From a checkpoint of a small segmentation model.
Training: soap at rate 0.0019, 6200 steps, held-out accuracy 97%.
Rows from block 5 of the encoder of a small segmentation model, named by matrix and row number. Rows with one number within an expert belong to one neuron, the router's apart. Each number is 128 + 32 x the weight over its row's rms, rounded and kept within 0 to 255. All counts start at 0. Numbers have three digits each. After the name is the row's rms in percent of the matrix's.
Before each expert's rows are labels from the 100 images, of 14976, where the router gives the expert most weight on average: "patch colour" is the nearest of a few named colours to the mean colour under the peak. Only what is clearly more common there than usual is listed. The data: rosettes with rotational symmetry.
# router: router (encoder.blocks.5.mlp.router.weight, 32x384, trained with AdamW), inputs 0-191
# up: expert up (encoder.blocks.5.mlp.up, 32x96x384), inputs 0-191
# down: expert down (encoder.blocks.5.mlp.down, 32x384x96, transposed), outputs 0-191

# expert 23
patch colour: black
router.23 081:097169180138069152083095091097111095106094098113164116131170113137162093137083101186136074080159209124081128134085124154117101137114157177102141118069166121175093099106127104156127148150151114146133084138136145146099115112150132134170100135119129147173150100072153180117109158069137196141124076070141139134110098088116151128169113100178055131136138179130138176142147102113081063170105124074088101143132106141126061123153189107176114115166165140103079155112059082125076107060162138107096104128158117151198125079164115074200083111078110137092183122151142150054153147135152135145
up.0 104:100115097091178086126124122118179057156111078075123145247143164157122129237112115069187137130136194107103169067130115133097083127119134139111128155165129136091133156150141123046214158162092107115149172140122127129119145179126124139137139126069119127129126106127173117118153157125143121157173097142116143084129118132073152123130111119149174134073143150121167163149128128129150092132143132119145121107131088128222139088071165118137241131073169122155162130129126073086123159151128144139088169128142115114096165137093128136108128142126112125167141074155129135138123113129121193140
down.0 108:153129171137166064153126197180090165149189196112081061156148122130086145166140117122125171121139139099124117150070118121123088181145126105163094128112103148161130109151207128119051139136129088139145137150124148118140131153125173163110225093109140149134115120139131130159129133152136156113106132160141163115114136136078065111154195141117132099090093120130028121074140165124125133176089138106126157147131115095107171075089094134052121123137138102139091116210089159150109112122141149119170151121130164164166098126093131116129107148069139152140067128097137090106122159170076146132
up.1 095:135134130106128134049103103128167130135167160112111143049110119202086103122184145119150130069130113111094124130127099126215103117140146156130147117096123116128140112112115130150110086089126154189135142149071212126116110125143120101136150129093138120143149127149132097135077069216106169134107146123172136108117153127071111127165150184156121146109154199123163043113120092126073104116129127154114131136127137129173140159167124167129104172118205125099102104127125157131087108182076170154076119194108122115126116147144127103062169136102083138090122122129140124085131139035135118159
down.1 103:202131117048135137134136133093137150127129141176096122125151126195119175138137127166061134125121112115127135158058174139146170134099145159106073091083088116107130126158143129142093135154086095094115099138101105121138206187152229120071186099169158151119100140126157149057125131102116133135145143111119134199126132195109076131086104124118149119106146113127142102125132152106045129116119132143106120142090132168141140136162087189144131144084139148066145154133130167141109126128137163118138145150133095172123097144122130174115103114069085015136064128120135121121195131128122143199
up.2 113:129155147117114138132244128172173113140129122203132097172138204105116128232134110128149127123169076090122093189144128118145128112198129151148153123045097139124076112132124149116162121157129198145131195137093129082152126146148139144148123139092120115109157178116130127124100119108111174135133079116127093124148161141131094135154144149112128107153166141112140100135093176134132126101187134135130083106116122127125137103164148096130105070178162146170160116101132013196105172130140132143151088189121086137061084134129147101169136129205049128105131117163124115138171136113107099136
down.2 116:048130150083104159132118094093130139082138151106190168124191135163132168161087126107150158135126113121080199239132086070105139137153114142142158133134096139132109078128147106147136213170184147120136118130129155131193096146147121132122071103089101097085147121142127142051140121126114126082122165134128170179144090106142110100091018123139119126103206090162114125078166065143081144124120043125151121097100203153128075127119112145157113139124123165119154130059102129112100147140132128051209120125151226156129104128130116154133090136124107118121158134151162067108142112120133097143

# expert 13
patch colour: pink
router.13 087:109219161042120160158167135106126120073114082085181145133130155118141161140100111147090119104108119145091156146143171177129148126116108110144160131119132156143113113068080143149090139125150140097055086112153085175080089094127124102147147165165166117167099103197050149105066119089099157150146097091147129141111143110132119187180108119135138120098141149131125150106082157168087097157135180161101102126108094149146096101160174127165163143177130138138122179102102135158091115124187128084171131162132092216140148092129158146115084116113195147142160117121106161116114145082117140173
up.1 081:165137120139094131156087143145168117035117125134107120124121143130137130131145133173109079118083102123126108135151126098134129127090131116147115142119121126128128119154048107164133157110141118141130095100078154116133112132114152095138169145133152098127128103142171110118129127118115062126121234142127090040145125137129112132112156127144119135179105133098127133187119128117125131168131147194133153126100118180128128149111126130188110165151128153222096095124132157145100129140107067180143127132125136132116190185146101132076129110131066106084105153117107155082134141197178069078
down.1 080:159133217053158121152090170148141123155188071137110113166121124148094112152107129130117095088151140108156131054139126114134127101121151124127076126143124196102121128140125209087128128104194137065147123154182119127129128129153117138172217190131114124125100162133143142163121102099124151092232103151200126176132120151203095046140110078087171128064133158145103073125132095101121109100111053149175146100104095107118137125145156156131167125127219156123116117125128092126185180141123126146128151126128078047154068142028124105132030135099150162139170133126162039070050152143133168155
up.2 075:153080129109137151122140117129137128125127121136064113129121200143128097168157117162128116128130249178105095100139187129186139143127112136117143153155143127141184133128116127123105127104162082131123177127132099148167153130116128124107107121126157133126134132067116135118086131169129128131128075158139073078101180129084108133182147094118136046115146087124115167152156163047161132044124136159135120153138247125022111088073112159126158084112194112097216118112132116146124145122127142129226137145120155085154113126109122153142140140146098058155109151116131086125102110118093172121
down.2 074:110126137123116164175130203163127113112094138139116033128133159037130127212144127128158136145168077142158127151141179142168086126144133129137115172104117129142075168044113085121162129132224094113139083124190106124147145120095130114123055128168079130104154141150138146111108039077126149125143128136125108078137165141079128128150114137127144127198124120102121156121127112112130129135122126172131129158132120190164179128073154142184137123125094138130128121147123098126135098134102160012142179108126108232102119114114147112133110136156109085121158129145169216117219129061105120120
up.3 121:138095148114128161144135121091112136091114114162150124182144000126120106116191190130212159083124177142135113161135106189173089142107137113120097115120000166114132117145082130106131180101119153084151111113123123132134150115126125111112140123127036153085169128136122152152098165076132047083098128133036180115109175122181159151076177094112123158183094125130139113184136140157133165211155113219161138139120146157146138141117154146083084171121128144137122135106126092138149136147137154035126130117147089093128137145126140116160068104132156143109160121151121128101139167069182121124
down.3 117:210121114132130147144127117145135129089123144151095128112229131142033135176081073156101117128127194102100083054142114107165119128166097127127084117113127092124168092147170132192158113101170132157114162131118134117165128155150122176150118159117170141171066164014133097092167164131170136134130110137131169126106187140138135146173130165149135106121115164156050119130112164090132098085161052127096124125122156112118088168129137090193124104093135117126125120081133129160130089157173144121122066162119129155125129143159136127121166218141144133160153104101122157118150143152109124127

# expert 8
patch colour: black
router.8 084:122167166105113114155125115107136090120132109055146098100155165146214137137100107122121090095178177181108124136149161117145153097112164142114164106092105127190131109109133143163072135200095162117067111114092106168080055123164113102147125115134166148178124129117104187114120161083132173181118094126127138086151158131130187105107090134147113100130154151140109155124097146129130080129154152109051125099114110160135091063186189095180179110171157141102033153093119044152110153129159122129123150134152149155150118077125153135181116102102128160123168106104113201125158134085072150127
up.0 088:128160082133139130122085127142113119118129110133172143134053150136000113034096157148123139013128118117153112131128138151151125249123111081161107148126130096135141128140135147145076208129128143106176159173128140121124137157122121151123157148152071129060077122139122150124142184130125128136181138086118076153123130126096102153085098176140119037067131158173121107128111129122169139188079122100127122139155096102086128129129139149083120126112111139137160130137154143163147099067123142140103148124133134106130223126125146165159175060129226128122082127111118118074145155117169120208
down.0 079:116128166092112150188150169141243125115127094128130140120132109098114150157132119122072156074167134094125156160112139092107189119133060139130079123123095129140093081182127172128112129163145129138133133132071077077145117111102113139123205096184208111125167096130123103106139188087120131113121151086134205153122125104153106123097061073115139106120129130162168162160047123052161127119128120128119124108142124079194128134158154075126060170157076130191144070154090116154124187134160051138144108103147110139127114065134099175141088129127121193185041143126124095097116109114165087157
up.1 088:101133129115125123131122127133160135180129132128087104128145136156095235041102136132158124127118154120117119113130092147123127016140128144147133133116127131121094136153161073143175197050124136129100138143127140098170192129111132157101148159121185128136150120131140086128183118046132109115212125064111158128166058129140067135128127190105113086094181104128151090067136145127122112162149120115171158134127128124152109067131071109136121128143148080136121149141075128125126194113100134133096127124169129091116046142122190222095136190100052119157111145071129101132121120148098117161
down.1 088:104113143134095142108084101124137136129132137181134088117112135142048110196092108066152124143124128129125130127164132143125155143125100153049148140105129121123136075142120160105200145130129130143164189139138128125133112109137121124131150106104137127161118147171157156124150128187119124126130098129107061117066129158121186110123169064116128214060140120156089143145103196130039146110180117186155118105241101207156093149154078091130167147105102135169087118121116129126160149143150141117164130073149125124096128105127149146106168125118175183120076189131136108102116128143140210124
up.2 079:188025050170129128112089151142079152102129150157207139117127121064146084133223122131149133114151084134225125120135118140158092156108166102209158097134126104099215162104107120144089152125157125106065158080073127185143141083120157134109127143172127145049096102165144099123122065150115128131120148058136117160119151126096137104135106135133135080165132099172113123125138174156117094146121113150165130101122104134095141105137141120138178127166132148159129120086186122120056135104142055102109142120191133097129129131128122126117122126116129150159109073114125102142105083190138182125
down.2 079:123180114169166150123131091058082088124195149105132128131082133173136115081179107133131139149115117156097137117132136066117139120128149142176119104211141168130130083050167128122096124125124153136046121148102118113146081150105123133099120093123117132128128188146127122072136133161184143134115063132225137162129053113119072143153089139068036096115122171092140108135127134143128184160141137117169205129133119121121126147133131128133098123110118157147113153136107132180136114134125162130111119165131130143141136106127126086129138130106141163156131132135142144143099133120136137114

# expert 4
patch colour: green
router.4 086:101155146128174140121138103140111160106103121112142130121144132194182098112057119190162101085168173121170125135107119178089092189120131137120143113119120117201076137092138131158099117176175162147064146124087095201101064097100086112131129139151163128159177075145107108141064126130094136147107172138134165118184140075167148167182117159111093142131138159164163131103098104153137052118129136076136126147147066135103033139227175115156153100155113129140124095102113056118167117111104086113184183151144142167135158117155116140124064128079138153111172148173122198099094106106090115147
up.1 119:147126186112098065091213074076112133139133155181170114133147226167097165147118154128131090122143122091124158164146206143126162078126111128223161191100138095193165100096139127142140128129128140132136122121053134133142054137128118120181101090126127103150091122111144130126109142156089145123040128117110170137128122092171157154108149122088095159122143107117118115128130128143125122180076093085125084160122120186113139127193121123177138205133132151067125123102086093116154094077125089086142175151183131138128086042104222127102130060133114079123140135126123103136162118137080157165
down.1 128:096116107117107110105124057145148137051137145066128166106176148125127108133119098128142065115141143049161128161130117127071118138121112131104205111152181138143106070131138139166157173064114120165113185135163154197078073149127103090176124168192058133157122146122116082132145127143028117152066171125111148146149183000083164103070126113168136190116078143123146083139133087132147158125128131122136115137157135145043125123189133139049073166096101136096120178120142074122119136131169111111165066207120117169139159141200126129119128113123077131123161121130127169133120122104063132151
up.2 134:113106167128146128131107146141119139080156183069126125208105179062048146000110140084179111097107177143077136087148193158118173129162109176119119122113120075122095197128165138113181141169112127152127170159119108141126134126164085159128135186130129125123146120102036159097136102125126126134183125126120097064163127135051195098077130076114163160124120135049103126128039124092189134090131170132167096122139129117174127077134129116135137131127139118129187136178117167105129127127123073092059176129089125138132147141157152128109101157145190143095128120121118105151143131126152104192
down.2 133:159148089165131133127163201138174168065172152125166161092132094152149090163111106159107136172117134113104151087160127094150134123120149080117192089120136154133141190117058116139108026130146076116131126134129120136131138114135068141131105127132150132150158102134181129128129140128131105187124135204063101216095111062145125144115130143127117097136111093170184113122128077197091127121136109117125140156083156162142191187131140149120060144139068141126153174143188138094098119144139128182176141107109126130162107062089197222117156108104070071128124193139123139146135041106100109138
up.3 060:157135135120106135114115142122126103132143146133121109107135136164107128140129255089129126152143138100061142120072128118127177118128143096125153134114133119130108139155141195127143160167070133118152159120142144154152145154062120158106078133089128123160115132133227083078154148113129136153182144112172201116136101128166118122121104174097131158204129125130153131146100129062111150127149091119128118158116130157156248128173129105126125156158121084148069129128168108082173123146163124117156116087084127160128125194145138154140098145122126083120137198121131138126129122105035191109
down.3 060:053157130142131130076129125142195156102124155110124041112114114110104137141099135128101123111117124132112085170126127131108164118124119141106068154118095116148116113232090116151135128132126126134125110142118118131107161159124171124127110117146120113121083142140121123132095102148131212131086151080127100193054119165090118136116144116094122133115077142107125198123153130165158124137142108121122135135129149140121163151137169143110128114155132131123128145142178121124149176142132148126116131120127110098123153129174126127133113148076142146054119120112164143128205125120094161090

# expert 22
patch colour: brown
router.22 092:133151130086118104114148111098111136085130093130155178143195104171165154160126130172128088078150135124110143133106131160184092120125088177119156108048130079158056078149080107168096123162133114058122101139139113149101176116099154117156087129224098111130156085109100114128142156143064175131147127116155143114135111083175178145123153125151122160068086169095180139101106180134095056154115034104091119127142108150145125107109131108114107124136057124106116135117106072167081181112135132089136153145183126148200129098125131101153108137061142103106165135114172176112127111067106132207
up.0 107:128142110129104119141139123148158144152150122051124174149165135135161141118149131135118154126136123122142113097159116137121124128182151121116159109129190135109172124112068204064148083140146124134134106122125126083130255106105140112112136140180116124124107138131109123084118128205130068144143124095136067167127135124137117128123180142127208134101070141167100112134119148140153150101118123125149143115132114147121160126236150116128162116050121061195108108127155151108158168121152169209091125125067096109036154106122119114089151072111109143116164171134113096129096113103140099133
down.0 093:108156166132177184136100118114150129125106146095111129117079145095137075127127053103107159106125077151139136157178154130143124166079133086133130154138178127127121143205081128140079110119129098080129175123115122129200104124115176201174216136138167050135137165135150126125133111113164115114162089072132131122157111125125120125127091146163181110089141131131128086154128102123164139057140168124046137128134157126111124124138042133128089154148139110126181126198124120128122123124123098085156105104185165154138139109164136116159044134124167122126098136148140086100109143154126139103
up.1 101:122153153068124129135119099104140157133101127134169128096216108127125128121179097112162160137114178149116120059131111133076122139072148124118132142149115006135155183075208129129142117082121129137084138133136127133132138157127113123115109127163155161108138186145126111148121132185142130058056130132115118090098105177127137102133135088130123128154112115099085104147125100168144142118093123080167129105135119081144121123158121174155151149117122212167118176125196102129139108132118128133120116199159138077127137129132126121126117157136176135144117113083145122126079138076167141129
down.1 102:229109132144128127145130129136154107129129173114119165118123127192221079033137107145062102105068119048115135191132080206109122126112122196120135127134127101163131110131134113102120117149162113022188226132130116124117150138132077145099152098146098132155118131123130117100145120147069139130080128037103134127128099151119107122150132145167179133142114132171129151125152100089112205133147040154067128035150118126102128138184125204160126126135151148128159139101082154146133066135129077145128129110073101130132154124115173086129142135125130111156117138078127133111121100165135120141
up.2 119:127165075075155142137135132118128090108144121107130139138128107153199181151160087153042129071198112090146109135124117147137172136125120066120129136156122106135141117126153157132144154141086142146176088180165073102105128192143097113119161174148097112113189128104112130163145123126147115163139146081095134106132120129132178132064081124168129152196119100129109104108099128132227156101073156148146121162084089101120138114145113169059139126240131120077123113133124118140134119118135109126093127131119116151160146124134134091124091168116135128127117137123143081102125136247157179157
down.2 112:143121178155122117119104066151109180058169146142111148068147154125132153137121133154149100161156184061138097129130107108102148131150120167144161132126120132164154146133164184128134149128127134158119174191104255086202170126112142139128143161127126180122122125126130173079142141174124133138124153136156148118133113144120133109109176107097117123139138134125114128144131119129153112133134056131128068114079124150130176142150119169079073192142127126125121090060020172122178101145127112137104088140067125082143126108123106105074021112097179115057139167134126115145128179129128183148

# expert 30
patch colour: brown
router.30 083:161147153106144071131115111160142091095091072078111093062145154189148116145106110135063113105131190123108116196092127114139109154155116161134214116084136172179135139134070112160085124146156173104134108161153117127124072096112109108123127137138169184187169136178139170157101159112179177156119098053148155150141137045169154056145109131150098101089070162139057111176074195155139040131163115096133100124159125129127096136186182135128120086124116129070071069139139054146055120052117104098121112157132131165118121168118177099075144130063112156175137125127137146165179146066122085189
up.0 114:128140126181109085129171071145105135144161141128120157054128228156181175147112126136082124091129080124099176070129152047113141126059120230137125121144110118166170089143115132182126154117129107113194106105176125119062109118126070118153070127115123224132156255091132133113128159076111198154153171125126122096141123177100145101140085133107125118130190136196111135147133163097218141127170105146082126144103106129166138124122110105150167109160062099128149140135141172131144163097108121093161095123181120121095144104141152177137129110130082178132116071102105107176128116104111122128
down.0 108:133158136163119133152061097127126135110127132115129114074132099106227116181154123093126114168114134126181130171178127132231232143074127098152075108107123175129111121091098118133110157027122114131150153156149147150113119093174033125126106096188119124150110113093079163047131130144151135156124151128189167083136147101139145141120128104156172135124148126095106106160133102157101098134155095157145127109165124091135082167113102123104141127189161049062159088106137157175129143133192120156095122112229108110123095055137106124114125141131179060148117163102129162103149214133128178105
up.1 091:131119132108120141155215036093103128173033070161132096146114136122178130104186137155180124103106094128136067077126135129140122107173137146135093142130161160134105146115141141134104114136128136146106095139128104087170110151118130116147131136109129166154125120043137160154114121204255135089085112132137146120127152112083133140183128130142168097082162140091189109136130153118080198046097137108139106135137032121131127123177149022088130118057093057119146142076168113132188117135139174104131107129128133139137135131152088169133130157134133107118129126178074061107148174113067091144
down.1 097:182122150176149130069146157151108120108197148132079128145152121066124143141125122146103148155119110119128132123191132116106143183139127080153255124127132135137101117194193111081099087133157124116093154114123122123134108107129100138101121128122095075222122139169133073127155160120192132120138124112163100130041152125126116167139104100120119108088104134133073198108129136132113149156176055062170128098124126133151157141146124135049110161066124109065129132133123109053112201129130124128165136109130210124125173148102177161068130114106145134151188163162119080112043123077178133096
up.2 108:143127134105051169104150131151142155136113151125110154129117123140114166170038113095153126179128113076128129117088198119132111140116074167121099132119128128200132131132152126108128146139116037055117176118189087124138134132155127146110085144120147126171159105153182132105081106105113129127093126214116200122114040187098110126177134152087163129211119108157107128085029175155130115123227086186059133143136111141119111133203155115112162187163092144125118068137056187118144131128139120137100092165142128134112164125143121097123125139132126093130140140139095181130114000076044128115
down.2 105:129124127165120078188152151123149108109162146167154147141131124069102115134127124123121131137179087111181152163104129140069151132054159058098075105130142142137114114092129183060135139127128138141147124137103156178112076140127165129146049119119185139124129120124102124095149102119122188102125114125098098125174142144159105171146161119139180130101039182117132102116070103138155096160132086122136013140170124177165152082137132104162115119131115107103153157145184143199123100132134107109099137131190121093169092149106162108104134133091127150153078139096132186127074133099148145139

# expert 12
patch colour: green
router.12 082:155083153128095113179094126125106103125128127051138146071156145136161105139139144173128120115146159175108096099109183122173121113105135136110129135169124116182120165130142123167081211129143127091101125192068118156085096089163150114163093140176178114159138182179078126082110182072126174156123087122120154153150092113151166102102136113161171081087140174088115104104117172123139103144136123173098094158165114124153115101121113150165206090140169114140090142139083131151138147112142137094117148186126076109225145178168143112195062156116146134109164168194144156120145132121126071185
up.1 072:128102124113148104110127129086135095160122180130196109142133076123174153127127114190132128198129159134140165143143131043116134179109094159137155128102125133106145126139051127138170123119161149147111106102129128095177143129129117123126053192131177137121132123133124114123162095118127125067109145121042066079130135152111129154128153123141208127119151129125146115098100129132113129198067132111190138126138118128094093132223151136164153117124099116175117121132131134133127127105144121127104080165110146126130120079114100101155134157125126128163090118121134113120094128125110055138
down.1 073:129112095137123127141183155166113102129146133129114156187124134132144135128127128145130162146159129112063142023115141104145089107141149143095108132131144152131053086123123135128132128129121107097118148156111095124121126128246118000123116124067127135068087136132120103085090187130128130136163087128161133138127075132128131117116107133117143135130135187111119120145140129139156140105144146101071161130062137129120173133067145160124145108124129124130118097118126109126117116136167070150166120169082146126155077127103130088150250088140070115133151149126170153123131130122113122090
up.2 076:123098134104123112124072135139126153129164023121078149088158108127122056169134182155084111130098057160107145125133128132135122179124132156181108158124139162094133127140113134059143093147119171114197127122133107137128128161124144162131073132215117082132134113189166136117157142128255145096152146127130037141090092135184113107132124127150120131129128043146150120105132094158183137181115145148111137141134128125130143121061132137098109039183138127125141123112178120134116110140144126139108137080122121042144149123066207123122134130119124232146133144129137126118134127146129138114
down.2 082:115117127104103070147161129105132116113076093155128105161126052103090158131136133093192113126116129113132080130157066164141083098056154190247189089177106133125126153171091128147126128177127127144118145120107164128111126134113116128137145127122094130128138128131114120150148205122137124149136130159110122134125089153128161112124131120115172129110179127047166081118098128149128126104202102126120127125122118101146128149102145124087124150146114196160126095118138139045178105102121171151091025111148057142091173135133146148067255132150130116118134129115072126128142093109134197123
up.3 073:130157130170130134130224116131137117124149088121127118153125119150130122126137187134129129106199127118128152120119148117095121129056083131147109155114123144154164107149104128112143108162098124124107125124141090238132130132134113205124089115133188162123047150135118135121150131183135100122194078222204195158128135131114143152118114080154136126098144124143106088127176055133150107099119127136155127137133177148111099150113099165070106084131120134138156131120125170128148136063122081158117149107060124158115150142117171123048162140139148125134150108139116135119127204129058131109
down.3 078:114097139126116145122122149084119151134146131128135093095136167145096142184144149122149133122190133156083134127137102128153158103118099158055165119126129103102134149115072107130136093174101128119129092130123150102136078182086076140116103181116118100135134118131080151131129139068129059128120121137184138125110164179167096125118175140161132135084082101113124169133124128189128130117081117137138148134150129126115139200128043123123128126129100130124108125121081129123138106118152175088190100138172203115178111129135074131156118038098146127092087165121071165196137135130146144129

# expert 16
patch colour: black
router.16 083:155160118131121150134163107121065117100122143121147109154135133116196128136112113169141126107158192151108153100067170178162155110094118134115151136079172149160108096139130130167072178143131158122067090129103090150071129147113090109168124111163128145184197083153092124083110144087096118115163094097154143148143093079134136147121119123173105099122128181120081090098118172160099076134096162122095126098106093063125130131168144148152151123181081131135103162037083091141114121092154106091103110164159167142147127107138155108181067176060140104113174151150105220094124134113135145134
up.1 070:147137133127126123151104123132070130108132118135126177106116140128074085165123128128133129179125105130146103126154108167196148063124123197152116110178146127222129114061129097119120065135146135101147125145176131113127173090091135161118127139120099119136130078128127104143130067125122167135135151130132088035116165131128188126142098133123079119120114140129158170115119131129151143126124151143117195124088124127126099168044113123079136129133088028204143156136156128136016074091073199132160103000109163125128111102125137141121145125110131137115114137153156123099134200123177120129
down.1 070:141131115127156149131126144155121214125065132117158011141148103102121132112120128124133103070139146134095128099094127137134111166163127031128127117076117111100167180128153099216125122127146093096119065137233178126130090163073194119166131128129115144120124124202128123118106178097111148185150088129129065127125204199143169126066148128086159117153135104112129131145104115123132188129092121127204135133131128120145142194130114118146132152116104102142151129126136113085138077120115199138098124125127124174122125129116128128050121125114123142101147143123173148173103066069112123121
up.2 115:139147144067117129161166096140119162115175142136054107159187174130245118132098141123129141126162170182118117124081136140146123125129127130125147055127140150141083156123103132220076110196132061063129153173118136099119130138132139071127149097131143128135158071129133131063128124095108095117132145093103120121096067147145192094091181131139117136135148185108106113159119107126107076129111132085084102104080136124126110100150172139187187119124151120162116135165111147000106146121129124132081039083154140129248125128184115060125111141114083119128130132112123130158150106133230065130
down.2 115:124132102152147106168124214122135236112151162083070139151073122207128148100171127007131121120096133112094081129120108094125126137138173154128128131116159106114163131155164184128116185166127132173105203120213092145099128131080158154132123125120106111075098189064132071080144130143130071112097111137125140114080081058176136134124187134072126100152138119131176161109142095186171119115114119121120121128152149143144131076136163106121148054156109128134117104184127074137117118108109147140116085123097138148048117129133113127156130116139127130133132145131071138106168130175100096129
up.3 081:145108111145123120133113107071130101129112153139136117064140140126096093107148124152016181054122099168128127119128114131125138127100128136127112194136175127120176168050136183127124132179109123131101121116171132048124135131073072129177118152122135139102191122113120117102125116214112135121201181129121133154140107156079139131160131142143151083133180128000150106114149115143153231108155068133095157122125133148097127087118140149119116084128136129122065126201124117203148066130136079111117113144145104073075096122142152132092121123037229100127119123211116157128091103122107105121
down.3 086:130129129138114135149102089111164124118122123164124140115128140105114131128127134149132118135227127173080103149133108161131132109122148130120091123098125042107126102187115137147152126122139139139099113189124123166123139159136108004193096138148136117130130141073135100126129201134119180123075124115123121141129107128150128165153138124105126142126106133132156128131113157231202123184129127112139126177069082108139131138125162114129136148151121115150097116071130175133097154117119161161143126171147063162105142114149081127139130142102127125115201142102121125151140025104126106136

# expert 31
patch colour: brown
router.31 096:135142114121113156161113124111161115137116166140183125121102066094167106147179079114120124181176151166066169154107168148127094099116090120109120119128082133172061178173150159170134188118087111132061098123135055138117124150139127083158107124120138112118114175185181086051074153068111134037173124129144142127112109134166107125159074123142139145098128083093084169113163136078142107159166160128059129100213090156146117143121124172135102173078126144098120101109152124154164121091131106153055108133103226161142128129093088146128111183057142157154100154169125149112166121100099181109
up.0 077:121157106129112128117131153119117176096148125153063125082107183134103091141140120098168147153126120148120129106069156119085113105075124148145151119149161135053105130144130034166174214136155143125072067201139170093107059168094128180169196138159133122141137147149138135136115057124094171116130169124121153131126132090118112143099120142142130050057162130020102217127146109138106109108129128128097036176129109153173094123128150132143106118156065093078100181147148122146177083092140109123117092131130118133139153227126101140143067157119118128173121112101101108063106129176081070131
down.0 078:131131096118109123124172177150177179123140105130120132129119123136135115084127060251130109153117124115130006114055131122121140116155095108135131130174179150121096188183142154109130139155132122110071140133093210129150120138073135199069123151091135134098099174133138131207164096136159167128148105126067167125126130129128054129085126166128158127153084122123133134127128133145109097170128208128070103109117118128129132074174171128132130131112077158142137095063131124164151054155130088073158123139129114154071127090135186075158147144130176148055129111143127082132105121093127157129
up.1 100:165091161163152113166127159134087145119109094150163123155139135132133121121136127084130157129049081165122127150059190130191155122130040176135134124083033115161125233117220117112246079133142157112134108106121150106084137131104127170154148150097102108068112104138144149147180094103140108118127103125105114120128119176064107110150115090145157159131149143088139151117128172148132163107129076154101039127174125160128129157094127143155123142123135194160128107094115137116124126092212066075132143115181114105186114076146119191110106086100145129137055138128143128069164132128125110171
down.1 096:114131129136125048124134125130088142086138142106139125117163131207151214086115171140124163133132090085092088138121117189138119114133152151119091105143095112134167142119127095202163111118102143123125150161220147135102116143165119166098146136123130115123057112202168121130214132093104085128123083115139135130120125128088161093118151127165112095109140136157134092145133138128139146113115121125131149164121077146112126084180089120132139121129108186129145140129120198177123138135146120113168074135133142206136080155181132110125116141121135125083173130165127111105088032122125112141
up.2 099:120150160120153138125164081134131094159134055134123109098131051068158052109127150144123093123144151128108109175135182097236160134123171149113223125136126120151131145118124152153125081148130126120134125142126108175086117098063068119105146124126074132116137133071140132126150123128139096134122126147178074144150176141059174163119078126148119157082179124126098136132117097118122158125162144137128117110131179139161130153158148178069162145134139152144121046172110146126152184126127121114140153137098187157139134130115138117127132137113154093117131122132119120139132128178152121138
down.2 101:105114169139153116125185169179050165115106167128086165150127125209156099147135131158141111172086108124179201123075129137128103108153128124106135201141119151121093103110086143082105094164120177137102133079063098127140113089148192132130115128175110139119128149123130111133129123101096152102121058145114135084119084191124096077141122114118117119125088092136187166131173110131142120144140141074139145128074142093173124146169121147189126148133176128133173135148131162139127105093114093058123160148159126255188133096137162179119130090130082195102187164188148118165175028106161122136

# expert 17
patch colour: black
router.17 081:210151170072082126127096064135119124105152069113129109072180150191115087139113082158152075084144160143059156059067168164143129103151123135168182130114113134156146141141083157176122046155143170092113102097115096162080130070077156140157118110166097130089144105127180171137087155100061123082106130113123138177122119138163140136124177071135105197100100105165058145124115139103104063146123141124094111108117102105133101095177166112147135161109137109090111093123109055161053151143126141099127154111123123120178076089144129145095150086100149083138152105122119195103116094086096131152
up.1 090:136153101135118115157117139133133140089099164122108109130168105106133160115128198103140142132136139167152126131083224145121108118141149208104125110128129065131189224197076172125155126169111104124131118128111181131173105167085133108135158143141021135098020066083176131193118150124110136132128096102148162038079100131159129081105123128194097104117052084086125149127148118077110136053127142117031120122076138105084154140123166138122134143129145110089128100139128158115095083096116164129105144128139134097161168177106067177130106124123170129072141143197127141057121100103181069126
down.1 097:209105123098143060154164090078129090131098181146143145122084208148175125120160144119054156056143087133131187126139148214029136111168128120135128099129170124130134137093186122152131144140136093067124113122123156121154116211180093136123135129118145137128136120165148144106137129149104184091147188139116132119123119203098143096106121115132135109098075132134015114145200100154123099064044155127135174120106101146132127067124119148123085166114172113046083169085123151129153097130129079166106141151074133086124195130126134089150138102140129058141121131145138108102088113129137186018
up.2 093:093103158150119126127079158095133094170129102100127149149126123192120163139135015124081128116154172078135099116126160127131118123132164137115087110110128093144128127143088072113137124155113154216121171129131127126213152100142108145135033100136144178149091208116077141121139124112123132106098167116128113088163126190124162037129137127140127132122117121158099145139139141133130181159142125096095059129159061125156071084193122160142165152104118115128134110107108140131121083175094150106129096121178161140123120106144112122137154135130147146106099195119122148122183077170138130141
down.2 095:209206122149152248125132127106145079131146132124112138088079125103128070142100132120075124161142184121145135115141131047086127200130126139141094116150134124107080128016166125191131127130125115121111118203166124132093076116125135107161147135101093097112122107126126078128118121107177095117014136122103138139138117121093120116156124125126103131133099140099128156129132117127128113165092106137165224000123149088100121141123139148127086102141151139183135115092143126164136137113088130156075102174172143079089127101125162182054135100102139144134138142152123130142158155157156136134
up.3 073:116119132087115107120106151118043181110130130160114162115156124106082143180031097092177161118125118153130131148185104153141182092093040208125027139114131089125139174128151126123203129134110133032140122125146095125127130164116122115198190156129100130139144118087131121115115236112120196206165135104141101071131115132159145119132088142110148124170113127124124117143136096114136122093111125127124139150119127121115127157112143131139118111116123131084139152128148191131160181122143132130129083117130121097116111156145112084130150180150145102134157134173160132104104092133140128083
down.3 066:098041103143117133061129096137122102175123078167168103148143135117170144126092123166221123120145105121182130143154172148162017188178146120177164143148082094125125150189131123133117078144121146117158146144176126127078129188108120099079127127131124122187118118120128137144106140126158128174139140132076126135161075123140123170147116129209121118139046135129133122126132134120160103159083107079115176158067066133146172076104148124098127159126136124063146116134128167139078085141086066095149116136129106113094137125106155127137075128044154097135125121129128086130101110108155142215